From a checkpoint of a small segmentation model.
Model: 6.73M parameters, 48-pixel images, encoder norm batchnorm, encoder depths [3, 6, 3], decoder norm groupnorm, decoder widths [48, 96, 96, 96].
Training: normuon at rate 0.034, 23800 steps, batches of 128, held-out accuracy 98%.
Data: trained on pictures of board games with random positions, seen at a slant, 195000 training examples, 15.6 epochs.
Rows from block 6 of the decoder of a small segmentation model, named by matrix and row number. Each number is 50 + 15 x the weight over its row's rms, rounded and kept within 0 to 99. All counts start at 0.
Before each channel's rows are labels from the 100 images, of 14976, where the channel reaches its highest value: "strongest on" is what is common among them; "colour at peak" is the nearest of a few named colours to the mean colour under the peak. Only what is clearly more common there than usual is listed. The data: pictures of board games with random positions, seen at a slant. In brackets: how many of the 100.
# conv: 3x3 conv (decoder.decb.1.1.conv.weight, 96x96x3x3, standardized in use, each kernel summed), inputs 0-95

strongest on: discs in an upright rack (67)
colour at peak: blue (33)
conv.39:55 43 42 48 36 61 33 37 62 53 39 04 35 56 35 46 48 42 53 42 51 53 41 69 59 31 80 63 41 59 60 59 70 85 38 41 48 41 43 48 38 38 60 56 40 73 38 38 53 23 43 49 57 34 07 68 35 28 49 43 45 75 58 28 43 36 54 50 59 63 38 42 66 49 67 58 57 43 66 69 63 48 93 67 56 79 24 47 54 42 34 57 59 58 66 66

strongest on: discs in an upright rack (68)
colour at peak: blue (49)
conv.11:33 51 61 45 45 54 29 64 42 24 51 27 61 46 63 21 43 50 39 27 54 64 37 37 23 23 41 62 80 58 55 48 75 17 47 57 58 62 43 38 51 64 64 75 85 55 76 49 60 50 55 49 53 47 73 73 61 55 47 43 49 55 52 42 74 66 66 32 23 54 57 37 65 34 36 32 55 38 55 63 47 32 69 53 53 47 58 57 14 31 65 23 64 51 51 61

strongest on: digit grid (100)
colour at peak: cyan (32)
conv.25:69 36 40 46 56 50 35 50 48 09 56 71 46 27 46 36 58 69 58 34 39 48 50 70 63 38 42 45 26 40 55 46 58 71 38 47 52 52 35 83 46 46 50 63 59 79 40 61 66 52 71 49 59 46 08 57 54 76 35 40 64 43 59 75 34 69 61 18 57 61 39 34 49 44 61 49 40 34 45 46 55 64 60 30 59 40 25 58 45 62 22 71 31 82 62 50

strongest on: digit grid (58); noughts and crosses (39)
colour at peak: blue (28); cyan (26)
conv.84:54 22 52 46 76 58 49 39 57 37 54 56 59 56 49 48 38 65 47 53 65 52 57 55 54 52 68 56 52 40 44 51 50 39 48 52 46 31 65 51 49 40 44 57 73 47 49 59 51 00 57 49 36 63 40 48 42 00 55 45 38 55 51 53 56 62 48 41 57 42 52 47 51 48 43 64 74 51 80 43 44 55 59 48 49 66 57 54 42 61 71 46 42 43 52 70

strongest on: stones on a line grid (52); discs on a green board (37)
colour at peak: green (32)
conv.23:99 58 34 38 56 55 33 49 46 51 53 35 42 46 47 65 62 58 57 33 59 58 53 24 64 29 09 60 35 54 38 66 52 49 62 56 54 78 42 28 44 20 52 58 53 59 75 42 78 57 41 57 73 33 47 57 51 59 49 47 57 45 29 43 63 58 55 72 45 50 84 50 62 35 37 36 66 46 22 42 54 51 65 42 64 47 49 41 54 47 24 36 18 48 57 53

strongest on: draughts (74)
colour at peak: red (29)
conv.66:22 23 56 57 62 18 38 53 24 39 48 60 53 61 69 49 39 41 76 64 75 64 42 36 64 43 53 31 67 41 52 22 62 36 41 54 65 48 38 47 53 62 51 49 54 73 56 75 54 53 57 35 43 50 14 34 54 46 45 53 73 67 37 70 57 59 58 56 43 46 46 37 66 16 55 78 54 60 69 51 80 27 60 47 13 81 35 46 39 56 36 45 41 51 48 54

strongest on: noughts and crosses (100)
colour at peak: red (100)
conv.59:54 41 61 56 60 68 65 29 24 56 41 37 62 24 45 79 39 48 55 47 33 43 77 46 81 40 86 52 44 57 45 49 60 60 56 54 45 71 63 39 61 44 25 54 53 62 51 67 59 79 55 64 64 46 52 39 65 49 61 87 50 30 40 25 47 37 54 59 35 58 64 48 46 49 44 31 28 51 71 30 60 44 27 31 31 50 28 43 69 39 71 38 15 59 37 27

strongest on: draughts (91)
colour at peak: grey (75)
conv.7:58 13 44 49 42 61 21 46 31 45 39 25 37 26 46 44 63 76 26 52 69 61 51 36 49 18 63 52 34 39 60 50 45 68 47 58 47 78 42 31 38 49 41 56 62 50 51 32 66 45 74 28 53 65 35 84 48 45 23 51 44 66 61 52 52 39 51 63 34 54 38 38 77 31 57 62 77 62 66 37 21 55 71 55 65 63 66 47 70 75 47 39 61 53 62 54

strongest on: draughts (36)
colour at peak: grey (64)
conv.55:59 34 48 41 48 63 30 42 43 57 35 50 46 27 61 47 40 44 65 70 41 36 47 41 55 46 38 44 36 30 62 65 35 63 81 37 62 27 28 48 32 24 54 53 48 60 41 71 74 49 37 42 51 53 56 49 52 55 65 39 56 92 63 73 45 34 23 77 37 42 51 42 32 48 53 57 61 83 73 58 67 61 31 19 46 73 73 75 67 53 19 46 53 51 52 36

strongest on: noughts and crosses (100)
colour at peak: red (96)
conv.82:54 31 51 49 75 51 50 43 55 44 46 40 54 44 55 56 44 56 53 56 55 51 45 48 51 36 82 48 51 56 45 55 52 52 50 53 55 66 55 48 55 41 57 58 55 51 52 53 47 99 44 47 50 56 40 61 00 16 48 52 40 54 56 51 47 49 49 47 59 47 57 40 49 60 55 53 53 52 76 47 49 55 54 40 50 59 55 40 53 49 57 48 51 46 51 00

strongest on: digit grid (100)
colour at peak: cyan (27)
conv.88:53 60 52 59 45 44 71 26 44 24 69 50 42 51 34 53 36 16 53 45 14 50 68 18 82 72 34 50 27 39 36 52 62 39 53 40 52 39 46 52 59 37 72 29 59 63 62 65 67 36 34 30 71 69 55 24 54 69 40 51 81 39 40 58 50 84 54 40 66 40 49 61 45 64 46 55 60 54 50 32 54 80 74 53 42 61 42 74 52 52 43 28 43 56 40 41

strongest on: noughts and crosses (56); digit grid (39)
colour at peak: red (53)
conv.28:83 45 58 41 65 69 52 56 50 34 67 20 19 51 45 61 55 69 47 50 44 62 54 40 64 17 54 55 19 30 18 33 35 37 37 10 47 40 43 67 42 61 52 27 56 53 47 32 57 63 68 33 77 75 39 78 63 53 56 56 44 47 61 63 64 22 44 33 42 53 74 64 68 49 44 53 38 70 71 40 48 45 52 34 49 72 57 37 53 61 51 45 54 69 54 43

strongest on: draughts (99)
colour at peak: grey (74)
conv.20:38 03 66 27 46 78 11 49 46 59 39 38 31 54 46 34 52 63 34 49 41 60 41 36 43 52 64 64 42 64 73 53 61 30 48 36 60 47 49 59 74 43 48 32 36 35 59 40 66 51 52 43 66 27 43 77 44 31 44 62 39 86 60 61 56 16 69 59 28 45 42 63 70 37 55 63 80 75 61 56 56 41 47 44 63 56 57 41 52 42 75 50 56 31 49 53

strongest on: nearly empty (70); more pieces: equal (26)
colour at peak: brown (35)
conv.73:59 46 49 53 75 34 19 69 59 48 53 54 33 61 61 44 61 64 41 52 38 55 57 45 52 24 39 41 79 09 54 85 63 56 47 68 22 58 87 44 63 30 65 48 26 68 63 34 56 51 41 42 53 53 37 58 33 42 58 65 57 34 40 43 58 39 70 57 62 44 80 21 67 29 58 29 48 63 51 61 61 60 60 27 53 35 17 46 43 49 36 41 45 60 51 64

strongest on: stones on a line grid (52); discs on a green board (42)
colour at peak: green (27)
conv.93:71 49 43 76 51 12 53 52 46 81 47 78 50 67 50 40 46 21 67 54 61 44 44 44 66 35 54 46 51 17 56 59 38 68 57 43 31 65 64 45 68 40 47 74 76 59 48 43 44 46 70 39 60 49 26 33 40 64 66 49 58 19 68 53 47 58 60 73 31 42 72 09 38 37 37 55 41 34 61 31 58 50 56 29 52 76 37 63 36 48 34 52 36 55 57 54

strongest on: digit grid (76)
colour at peak: pink (45); white (34)
conv.70:36 63 58 60 53 44 47 50 53 99 47 67 54 50 53 53 61 21 59 56 11 38 67 26 43 41 64 39 48 53 49 40 50 57 50 70 23 37 33 49 56 47 39 67 41 39 57 70 60 46 35 55 63 43 23 36 53 52 49 62 63 41 56 75 60 57 86 96 67 56 58 23 43 39 54 44 23 55 56 55 71 38 54 34 41 40 29 48 56 58 53 33 36 42 39 51

strongest on: nearly empty (67); noughts and crosses (45)
colour at peak: pink (35)
conv.27:70 48 66 48 63 45 51 56 56 48 67 68 69 49 31 86 31 37 55 41 53 41 60 49 60 54 76 73 31 50 47 41 66 29 44 43 11 61 83 83 54 55 41 38 56 36 63 37 47 48 06 58 63 53 33 46 39 68 54 60 59 46 52 62 60 30 57 32 27 61 67 40 44 28 23 61 50 70 47 29 25 33 62 50 49 68 45 47 44 36 59 57 39 66 31 49

strongest on: discs on a green board (56); stones on a line grid (44)
colour at peak: white (50)
conv.21:64 67 45 44 59 77 94 58 55 65 78 71 69 69 35 60 38 00 71 61 86 41 60 25 49 53 40 55 64 42 46 55 47 42 60 48 60 54 55 56 52 64 43 52 56 51 49 55 49 42 53 55 43 20 35 25 54 47 65 67 52 48 38 47 60 40 61 48 68 54 58 56 33 48 26 39 44 51 24 44 80 53 34 56 39 39 43 31 19 49 53 27 35 39 35 33

strongest on: digit grid (98)
colour at peak: pink (43); white (37)
conv.92:35 12 48 42 28 46 41 38 66 24 46 40 48 36 40 46 41 48 55 46 79 47 64 35 53 22 50 45 45 48 51 65 50 49 63 70 67 77 39 26 56 49 54 68 50 30 50 35 53 50 49 53 92 46 73 81 47 51 33 45 43 29 67 39 56 33 33 68 27 60 28 42 42 52 59 74 65 56 44 38 22 49 88 46 54 56 63 80 65 61 39 53 47 60 67 55

strongest on: digit grid (100)
colour at peak: cyan (27)
conv.69:69 59 46 31 37 41 40 71 69 18 40 58 31 32 42 61 50 76 63 39 48 38 47 19 53 61 68 74 47 52 39 45 33 41 32 36 60 50 28 72 63 56 25 54 65 47 33 61 61 42 50 29 55 52 54 39 47 50 41 50 53 00 51 61 54 73 44 18 61 54 34 57 66 66 57 51 51 45 54 61 80 42 42 32 61 65 66 76 67 43 49 59 75 54 49 46

strongest on: draughts (74)
colour at peak: pink (32)
conv.46:55 54 47 54 54 62 23 59 52 60 54 37 42 44 64 57 63 44 54 61 20 52 31 32 54 67 71 59 38 23 41 55 50 49 36 34 44 48 35 78 32 65 54 12 28 57 62 63 60 67 55 24 54 20 57 44 50 71 39 56 61 59 46 47 62 18 54 58 40 39 49 49 69 58 70 72 50 72 66 46 40 48 63 36 56 76 47 01 58 70 32 35 51 76 45 60

strongest on: digit grid (100)
colour at peak: cyan (38)
conv.63:33 47 62 39 27 42 50 51 59 50 21 37 56 52 36 57 52 33 45 45 27 47 52 25 68 53 72 48 47 24 59 27 39 54 32 53 42 46 60 53 46 43 62 52 63 11 50 22 49 46 84 53 45 45 57 63 47 26 64 68 39 62 36 61 50 59 56 66 56 66 47 60 53 56 80 39 49 52 42 56 21 60 78 68 56 46 81 11 53 54 42 62 52 91 49 73

strongest on: discs on a green board (38)
colour at peak: green (31)
conv.52:79 61 35 51 47 71 38 60 73 52 39 18 54 50 42 71 48 41 55 25 56 76 45 26 65 89 34 59 31 68 20 55 50 16 26 43 37 46 50 44 58 81 57 46 43 44 49 60 60 69 35 27 50 45 56 44 63 52 60 71 51 57 58 61 58 51 53 67 30 51 43 77 43 44 62 41 74 55 33 33 61 37 45 52 52 47 60 41 63 25 78 29 48 33 40 33

strongest on: noughts and crosses (100)
colour at peak: white (57); pink (42)
conv.49:49 42 72 44 44 41 65 43 63 48 73 54 51 28 42 64 41 24 33 65 78 40 58 25 31 75 87 49 73 46 42 46 60 39 50 70 28 64 42 40 58 22 49 44 68 28 63 48 48 30 92 60 71 77 17 40 41 57 43 47 46 42 54 45 50 53 59 51 61 55 50 22 57 43 63 46 65 40 63 25 70 69 51 34 48 57 34 38 37 64 58 41 39 40 36 64

strongest on: noughts and crosses (100)
colour at peak: blue (84)
conv.53:20 12 61 57 50 49 55 36 43 62 62 43 42 53 49 56 43 32 36 45 45 62 59 68 69 40 42 48 93 26 52 64 70 54 25 48 21 61 59 48 62 49 40 64 53 50 45 55 49 34 39 14 65 37 35 56 53 55 72 64 35 65 48 47 47 37 67 59 64 57 32 38 60 53 36 43 53 46 70 73 73 43 70 36 55 84 09 58 37 58 24 45 59 52 51 65

strongest on: nearly empty (77); stones on a line grid (49)
colour at peak: brown (37); green (28)
conv.86:49 42 51 49 28 47 62 55 65 51 54 56 56 54 39 56 48 68 60 37 56 58 67 57 47 37 70 52 54 50 59 53 52 57 55 38 50 50 59 51 61 34 33 62 58 51 52 51 51 49 59 51 50 41 40 58 24 42 53 55 29 57 43 53 40 50 47 51 58 52 58 46 55 42 51 56 62 53 47 52 52 49 51 50 58 52 45 00 47 55 59 59 50 48 58 58

strongest on: draughts (99)
colour at peak: brown (53)
conv.8:61 45 54 39 57 42 51 46 72 63 46 17 18 46 49 42 56 50 52 43 55 47 43 52 75 34 41 57 79 55 66 22 64 28 56 66 86 63 67 24 50 37 46 76 54 39 65 59 55 43 44 49 57 75 24 62 39 39 59 48 41 76 39 21 56 41 66 59 24 47 48 33 76 46 47 39 74 23 59 37 32 60 49 28 36 50 65 37 63 66 62 34 37 48 55 75

strongest on: draughts (55)
colour at peak: brown (41)
conv.51:31 72 40 52 35 45 31 57 50 17 45 27 24 43 50 68 59 52 44 47 61 33 56 62 67 61 25 72 35 44 27 66 54 62 29 39 76 52 39 16 57 68 51 43 51 22 41 42 59 57 17 68 60 48 74 58 56 47 75 57 64 67 59 47 40 66 59 21 67 49 57 56 47 82 65 36 66 57 58 36 52 54 33 82 22 36 59 57 52 46 56 47 60 49 53 33

strongest on: draughts (98)
colour at peak: brown (54)
conv.19:48 31 50 58 67 49 49 72 07 82 58 46 41 38 40 56 34 49 57 46 44 51 57 45 54 31 51 58 38 48 30 25 51 30 54 46 58 49 41 55 43 43 24 60 49 41 63 70 60 67 31 48 81 27 36 39 65 58 49 62 38 76 45 68 57 54 68 60 22 49 56 42 52 41 69 68 51 74 58 47 85 41 55 12 27 75 38 59 56 65 56 20 58 62 52 34

strongest on: digit grid (92)
colour at peak: pink (31); white (27)
conv.47:47 31 50 61 61 61 55 38 60 54 36 58 16 46 33 46 37 37 40 44 25 38 62 57 55 51 17 44 36 43 37 43 70 53 32 57 66 37 55 85 65 17 47 67 22 72 55 41 63 45 57 49 96 63 46 59 50 45 56 54 54 23 57 38 60 64 56 73 52 46 71 30 55 50 41 59 30 24 59 31 62 64 87 40 51 39 48 36 75 46 64 63 43 56 60 46

strongest on: draughts (100)
colour at peak: grey (96)
conv.76:65 18 56 53 59 41 33 62 49 69 56 45 33 20 66 63 53 78 68 46 71 38 57 42 60 14 50 58 16 43 51 29 49 69 56 70 33 48 58 46 56 32 51 64 48 51 45 32 51 59 62 29 64 31 44 59 49 43 50 38 32 78 67 55 46 10 67 65 37 54 58 51 71 48 59 75 55 52 61 64 31 69 46 49 17 58 30 29 55 53 34 53 37 66 66 60

strongest on: noughts and crosses (87)
colour at peak: red (61)
conv.15:60 58 52 55 53 48 55 54 43 29 32 55 50 46 50 66 49 52 56 49 19 28 47 68 63 00 36 61 72 58 65 46 41 57 32 58 53 40 42 29 44 59 53 71 49 62 70 24 61 90 72 48 73 37 31 57 72 62 55 51 42 38 32 63 49 36 64 37 36 54 56 46 59 58 32 42 42 66 65 52 28 34 36 70 66 28 48 69 49 56 43 59 24 74 59 28

strongest on: nearly empty (75); draughts (47)
colour at peak: pink (33)
conv.40:51 60 50 44 53 60 64 63 62 00 52 43 55 46 35 51 47 46 47 46 55 41 49 65 49 60 47 55 53 55 56 53 49 51 45 47 55 52 60 50 58 51 48 55 47 54 61 48 62 57 47 52 66 46 54 50 51 57 54 36 48 57 50 57 47 52 36 00 43 56 44 48 48 45 48 60 56 48 58 46 48 50 50 61 50 55 47 55 66 63 51 50 50 53 54 57

strongest on: nearly empty (62)
colour at peak: brown (41)
conv.91:72 41 53 41 57 52 52 44 46 48 39 61 48 75 60 58 44 67 53 37 15 59 63 39 76 32 46 70 67 26 50 28 39 51 81 35 55 20 70 53 40 52 52 48 49 26 65 61 56 47 53 34 71 14 65 34 52 48 77 75 35 62 28 54 54 48 46 26 39 44 57 47 64 44 52 55 40 41 49 53 48 64 52 34 31 49 96 46 45 61 44 25 83 51 57 36

strongest on: nearly empty (70); draughts (46)
colour at peak: pink (39)
conv.5:16 58 82 57 52 92 71 77 39 43 47 40 44 32 51 41 37 30 36 58 54 68 49 53 62 34 53 42 79 41 59 62 49 41 41 54 29 43 63 66 69 42 52 39 48 47 59 47 29 52 62 19 88 27 66 38 54 65 61 67 14 31 36 65 51 34 60 36 34 49 41 59 69 46 54 49 41 40 67 57 50 30 59 43 72 49 33 58 65 44 72 49 38 42 37 50

strongest on: discs in an upright rack (73)
colour at peak: blue (69)
conv.44:51 63 55 66 63 43 49 38 35 76 62 28 50 66 48 69 49 47 94 53 32 55 54 51 74 14 26 48 30 69 30 04 52 34 36 42 23 49 27 30 24 56 46 60 54 60 66 66 50 59 52 45 60 60 21 46 55 44 52 72 52 60 35 56 62 36 77 67 50 45 53 29 67 41 40 57 27 67 64 41 39 38 62 61 55 44 30 52 56 66 58 57 57 52 58 55

strongest on: noughts and crosses (99)
colour at peak: blue (79)
conv.45:54 25 71 53 50 65 71 47 57 42 54 54 66 58 34 54 33 64 51 46 49 53 44 61 63 00 65 29 60 50 58 47 46 72 62 64 47 58 49 47 48 43 47 36 61 51 57 51 44 50 73 39 71 47 54 71 48 49 44 52 38 26 57 35 53 03 45 64 30 51 72 46 63 62 57 56 38 42 42 59 48 56 24 59 47 53 32 62 60 58 31 23 68 57 55 56

strongest on: digit grid (100)
colour at peak: pink (33); white (32)
conv.85:71 60 58 59 70 50 33 45 52 87 40 69 66 63 67 44 59 45 94 49 56 58 41 42 73 50 38 51 63 41 64 48 25 42 60 70 56 36 37 50 53 37 60 32 58 67 58 58 41 00 47 41 51 33 43 57 39 04 43 52 55 66 44 28 48 51 64 55 48 42 58 49 39 25 61 51 36 49 54 38 38 37 30 61 54 52 77 73 42 37 53 56 25 59 49 43

strongest on: digit grid (60)
colour at peak: pink (32); white (25)
conv.71:62 28 49 53 78 54 52 59 26 57 45 44 50 55 51 70 57 50 51 48 64 38 52 21 57 05 60 60 57 33 51 48 47 45 51 52 11 49 26 56 41 31 44 46 54 27 37 56 58 52 70 49 68 64 89 39 60 61 59 62 60 44 51 58 46 47 50 44 51 51 67 40 46 33 41 73 54 31 68 31 99 63 50 13 71 57 50 51 51 61 23 30 57 51 59 42

strongest on: draughts (63)
colour at peak: brown (47)
conv.60:46 39 39 45 51 61 08 33 61 32 28 21 27 54 45 43 37 45 29 53 55 47 37 49 59 54 65 48 38 16 46 87 60 63 57 54 48 63 66 47 58 55 65 54 59 57 56 51 29 48 26 37 80 63 00 71 50 52 55 57 63 72 36 31 56 61 47 68 70 49 56 37 60 35 64 44 41 73 59 41 49 57 90 62 49 62 31 61 58 50 39 46 48 53 60 44

strongest on: digit grid (100)
colour at peak: pink (31)
conv.14:48 56 40 61 42 51 41 52 23 66 33 45 31 61 48 49 50 57 74 34 00 71 50 57 53 35 46 57 58 47 50 57 55 66 40 58 53 37 61 64 55 50 30 46 49 35 53 35 46 46 72 39 42 39 59 43 50 35 46 58 48 58 49 42 41 50 60 62 67 55 59 65 70 43 50 35 44 52 61 57 54 56 53 65 58 58 54 60 52 36 52 56 76 42 50 54

strongest on: noughts and crosses (98)
colour at peak: blue (64)
conv.48:56 20 64 51 62 60 27 40 38 51 44 54 68 39 46 38 52 26 55 52 36 34 65 61 47 72 61 66 42 54 62 63 54 70 61 39 48 56 43 59 50 44 45 44 70 54 47 60 67 57 50 73 59 50 50 30 50 54 20 61 61 41 66 94 43 40 78 85 54 63 57 39 38 25 36 32 47 43 48 56 75 62 33 31 24 25 14 46 58 51 18 25 52 63 47 56